python train.py --model="contrastive image-text model" --dataset="short English words printed on busy colour backdrops" --train_examples=90422 --image_size=24 --crop_scale_min=1 --horizontal_flip=false --color_jitter=0.2 --tokenizer="word" --vocab_size=241 --loss="sigmoid" --embed_dim=384 --encoder_arch="mlp" --encoder_layers=10 --encoder_norm="layernorm" --encoder_norm_position="pre" --encoder_activation="geglu" --encoder_mlp_ratio=4 --encoder_dropout=0.1 --encoder_inner_norm=false --encoder_moe="top_k" --encoder_drop_path=0.15 --encoder_num_experts=32 --encoder_moe_every=2 --encoder_expert_mlp_ratio=0.25 --encoder_experts_per_token=1 --encoder_shared_expert=true --encoder_width=256 --text_encoder_causal=false --text_encoder_width=256 --text_encoder_layers=7 --text_encoder_norm="layernorm" --text_encoder_norm_position="pre" --text_encoder_activation="gelu" --text_encoder_mlp_ratio=2 --text_encoder_head_dim=32 --text_encoder_fused_qkv=false --text_encoder_bias="all" --text_encoder_qk_norm=true --text_encoder_parallel_block=false --text_encoder_inner_norm=false --text_encoder_moe="top_k" --text_encoder_drop_path=0.15 --text_encoder_num_experts=16 --text_encoder_moe_every=2 --text_encoder_expert_mlp_ratio=0.5 --text_encoder_experts_per_token=2 --text_encoder_shared_expert=true --text_encoder_positions="sincos" --residual_init="none" --optimizer="normuon" --muon_scale="match_rms_adamw" --lr=0.0035 --momentum=0.9 --nesterov=true --orthogonalizer="newton_schulz_5" --adamw_lr_other_params=0.0025 --l1_shrink=0.01 --ema_decay=0.995 --steps=6700 --batch_size=256 --epochs=19.0 --lr_schedule="cosine" --final_lr_fraction=0.1 --warmup_steps=330 --weight_decay=0.2 --adamw_weight_decay_other_params=0.05
Rows from block 7 of the image encoder of a small contrastive image-text model, named by matrix and row number. Rows with one number within an expert belong to one neuron, the router's apart. Each number is 128 + 32 x the weight over its row's rms, rounded and kept within 0 to 255. All counts start at 0. Numbers have three digits each.
After each expert's rows are labels from the 100 images, of 14848, where the router gives the expert most weight on average: "responds to" is what is common among them. Only what is clearly more common there than usual is listed. The data: short English words printed on busy colour backdrops.
# router: router (encoder.blocks.7.mlp.router.weight, 32x256, trained with AdamW), inputs 128-255
# gate: expert gate (encoder.blocks.7.mlp.gate, 32x64x256), inputs 128-255
# up: expert up (encoder.blocks.7.mlp.up, 32x64x256), inputs 128-255
# down: expert down (encoder.blocks.7.mlp.down, 32x256x64, transposed), outputs 128-255

# expert 21
router.21:185137163129130128135135175069099122114097074101063196137127149174146123154128107142157157140093158148120070128132106088121097083129167096125158122124155135157174117054110152083083092095079126062132115178140098121135088134151123162126097086130116141121155165046124059131131161140085128041145147113148115110136127175172144146137169127114145119075122095144168088177155203075111180117112
gate.3:124150104129216120118128176156118154151144122137136134139131144152142163155147128098116128123147146137130144081167104128130055099107164133116143045118101128183120123125144124139121120139102196114065113111161130117066105142153128155135166104097112105153129202123116124136132149210133118091120160170084127131096126120131118153123173139134074033099201119136146127120142157112106160133126
up.3:118149115130222110112126154137117146150136114134134127135132141160135159154139125085112129130160140130128161074149099128149035080110155130115154034110115130174127125118139131143117121137116187123071121120138128123095093143157119165124157123106113112147126198110123123150132149189141121088127163170074116128107126118130109159121161128132081030114208123150152146126146156109102149130130
down.3:125127089114098143117168134150105157160150128133151127128193142076148114137130132135167147097163141107157173163162143196130060130159106136102100125090152155131126058142117147100169091152116134147164160122135138151236116110129146133036127126125167116132128131173101044155118124136055119128137113137150153136183123138127085124132110111085128153123072071125107125133092157108102123138190
responds to: the letter m

# expert 1
router.1:131122103171073148130129081066128110109142142070085110174131104099144139127112200075068150153098139109115077112079131220118103109141163128163108159153170144130103108118111183157119103163105144101126038146180151078163104147154129153094113132120124166101122165072148148162142117119093133070186119136175082169149097117130141206144130081140074104101109089176109057095161132128116110153123
gate.0:123117114146115110139127149147113115105134186126115091148100127156128177156101145164120163121147125129193164196099144145178156163131095124137143177112083124112137158086054137152128109117144131128145176118000110137091071067089180080127156122117104130116143149137116122122122045160133114221123115107110114138151168156148218131127126134129119110089177150129130114140101094114127129124114
up.0:145125132128131133138106112139145127125112108151138133105144126088123112122170123086146095125076137110092087036157132127092126069151147136133116049153128128147118098175184143093136144132094132110167064131174123129151184204168072192160079139131158147148135079075121110101129178096133144105127130122158169116113106088095036132130143131117154141178096120130147187104181167120092094140157
down.0:134146126126054110255124153119137156114098103155181079125120181183133139147047085141105161127120200159184100150059077125162143127127086126128171188140143093134110128110123043043080130092100114122169145139122067169136060122094168111095165103142139144151104123101156156144117171198126165108124172128119115154117132139101132139119100129125134103098123098116123122127128078128165149131128
responds to: yellow ink

# expert 10
router.10:061069179093164023126092108089140096138135117088164109156121080094175141156165112112073173161064146141112115097130137159116154161143129106122109149155144106105128164159168124150184129137156108106129120133128132111128111099161136152093114172113148189104105084179130162085172150117153098132125118162185167173101099106104102141171090182161203099143105120165124159098109165119143159121135
gate.0:103105144130191136142124193136125140126165159154123130117139132128048100134118130042137156127133185126125091208200217090120164131075130120155079132126120124110187116139190131118120156138154135120099121070127101090122130081130155089098145155117123206245098206115144137141131154138143142126137152133104133130086123137127132115120120151135137225152132140194129117132124169148080153113170
up.0:124128124087209110151164129138144126099153125093129121122100115126136119128128151103128146083097158114181104136179143119224128166110032123165115121098096070104122133121123139129135123097155104063089106150047077094123152121127110114146122128118127153161183232168164076139111129142115112131138140189129096110160123132129156163135106127119167134030197107108097173094157013149112145129132
down.0:148143099103038177109145138130103094091125137127087173158129064080092159136147107129126189142117134135172126098113174142198097119088160023145161170120134138129128110164111000117121118212169121147140125113154152121063085161129054117115154073139219142130143142136124089131090122109132124096101168128144127127124099129127139155091134111159111129177138122151134127117129122119131049138138
responds to: red ink

# expert 7
router.7:174091125088164124136130155228117126120127132093107112143126139171115177150126072121155122131116106149128162149126194105134088080099122073136127131060080082094116151159155095171115133128116124180136183094076154140124138109151148106155149089114098158161158096160132190104146078177149084141091105163092089105183128109139169086156206123171120093155153116137154138175124135147167101077083
gate.3:174106195120158118136129154147047087128154114144118116162102136107096122134113098131128189146114255154141078109084093103149103073130185134129125093139149132160126122120131143138114125136141122132120150116110138127129137084123205176133177087145075144114114189108114144154076068098111131126137139111152114134134124130084188113069153127122116125154099146149139147138126115102207074127117
up.3:123130144102113098152129169102087058154114117079102144140143141063135109156145130124124183141180152152170162089107075108182124129149146125112161133144137108186158127042137128126128121144138149127129135110020100160141127124127189174148120134100127099123228182115123111118103117070129120152098142069119146129194111125127191120097096138133178148138063175129125168162133123150129130104057
down.3:133098122123099136136126093152093135202128171158163136128163152065149125123128108176173119169091114106113106140153190119213108141115169165105120156202126157022193118154166124081128205139136145105173132159121083104149127137109143124108138122174094115086121108189066085140133122078116119111125017060124134127139086141119133121107078136131144110157097106030119134093108089104109131084126
responds to: orange ink

# expert 27
router.27:144144100092167111132105125139156107097063166104166130080111135134097183109104112099127124094159109112122122183113154195174107041158139057114105158087167182104168148155128079137153136165089098174112163167145114108113073054105124159106138141150170133140106150120161085092177163115171104114085172118153104102109166112072123132136167145120105190099093099188122123127134148155195192120180
gate.3:129079129131097085117110121123080053104114075101168158104091140148121132152181129105124164126212176150126096137081062107194143127112059102108143153157120098067124166127079140118109127169135079110092125127051107129090098076133184116083173109126130141150134041153211119139156137118128149152129185188129122118086126143118166090138160177119132161140153204185101152184204131128111105092120
up.3:137128178122107059130079131123070016094114058124129171122068125214095124154175172021132132140186135157127098150087063101166141138141089125113117145126154107076128186135084155092138121184142103127094094109059097132092088103130131135142178132184116118170141096149165137124151175101141127141119171210117120135122083129133122077137181217110133168135146187164074181173173127097137118127140
down.3:139105127134119102050051142119138082131078062115159104096115143126130190144104156162141134114123105167125120184148125129064101200093125179101089161151105113115110142188135131139152143133137207158136118079103124181087125127122174122129109129121152147147158083179160203121133233123098096145121160129103141147137189126165098087102034124134135127131127121136146117131117120108125145152140
responds to: the letter t

# expert 2
router.2:119174134115109113082120163117080213172125154136114128143201127156154075117108117168141148121081119124151146088140093139140215117136100141130098166167105116132075056122131138132120142109128083106157112101179116170125167125139178093195138123115137051200140115136110113129106146141147152124094105102164155110114116159141070151086096104141115154121061111123145158124133122135147142129159
gate.0:152218109142142152116127103175060190148143164121163141136165172138119118099090116083126111112161050120150085131122001121082126176129150143128122125128136114108168104147101128124091166129154159145151112126118099180112146163110074104167175152128127150128143050130219117047186066146118111161113085136157206128103124127131081111104126088134197168084093150123131043155161166099150068127138
up.0:127048145113100119134130140056217037097102105163118127118105077100117095153153126183113136141117207134131157108130225132190114091128082136086131152104110133114093134121126133129144076131076160118115130140158185108135124055134162173124078100130128154120117204124054167141066210131142155104152143107120074130139141143129150137152123129113100121184198109130129199105102049175130174147133
down.0:144106125137142140122122113123106129118146095133161120092174130145150089196140127187130153206113185093128134109130221140122142121128162137095146113142134156110118129086161151194114185120135129118129073110059131064153136151104177138128149114178047173130116151159124114184061105119143100068130144140111122153163125126153148057144108130139121122129167127081166128134117112120138115076056
responds to: the letter y; black ink

# expert 12
router.12:142108143128154137153131181121118080174111096113100121122094117152177129128149098176106149095135077162120121157125121150058087210133173124092106194101168124131121170115126099128136125130126135128116149121156131115130165055137144144081090125094095140092107146183088160161126144161112171086155102173109151163134199150126163097161117090112096095118128111018124121133109149144124106126079
gate.0:096085118133128128159166080123145122127136129067120128128159129161187118077125081075124116111137112122129135145143125113072114121176055123115156087113212135126125107060181100123171102128151134074128123105215137117105126093126118125099099232191112194066143175168134191077137114104096117111120121141092133178158089120106117137182119170132223119139065105140094109086149148152110141148117
up.0:092100077133114167146120113172113136150118159105115146123185120139107201036128071101134148130160028153131080089139083119092128130130117122129075163130190127209094174000115125122110122124155134135083131125167186133135116162113110133128117164120135125171112190167129125121131115126137127069093049179090122131122099130105132149137088140137066162159118152150109108100150152129111163131124
down.0:114130115120127219131135145093132116119126134116189108065118055124170162130079134112187077134129118119133122183120137200098135126132107178135110103135119124192048109147079121005154112119136139099118143085199116124108090140098139116127167071141128122111124135107145150138177185123106163138128085149085119165148177103161205130222093122132063142146175132173146144157148167135132165126141
responds to: the letter m; the letter u

# expert 31
router.31:148132132140123131124130075130149158151154115150094120105136161140168127143066138118131066105203165095133158172134075152063133190101141112121128099149107168110094115148177182139124115104102159121120172121109107109142181158105139136155178136091107139118124103105146103181077071083127136089140144092134116148178184136093096110154107080127134131092111106154062061167067122164132126195148
gate.3:088111149089175144129122116151130074131125111196144090108158128063128159117108118099158139125123107123120147134156117099113082225058215138064102134123176110097119115143130109115076182106110158107114115106123079099118143220143182149063191202160112209134129144158150127119055100179124125127203202140155138130095147131116114102123092134106098130091164114132139131136132156153129114106141
up.3:113129122100156135139128127127122110181141150131129106126129117104123157098117124132142123144100125129167121126132125134176094189124178111109090145201163042100124074118103175101122135113117121125128102097042077117128159232145172093110140164132044255118122128158166130118116108183120136145195104172115100117109115171108115137128095124131060130051192116132109113109178168087134124106152
down.3:123095122127083172094101119138136133154135148176139107125117129141121152126129137055120086100145118139157220117112115138130119058112101174153102076053107096151122119128144132129146127132094131147114094113131162126077180155156119190098123099092128116131160113169201116083120136066187141154146054092153186153110126127098128137119126127128129091104099154168131127125137058102154187110097
responds to: bold; yellow ink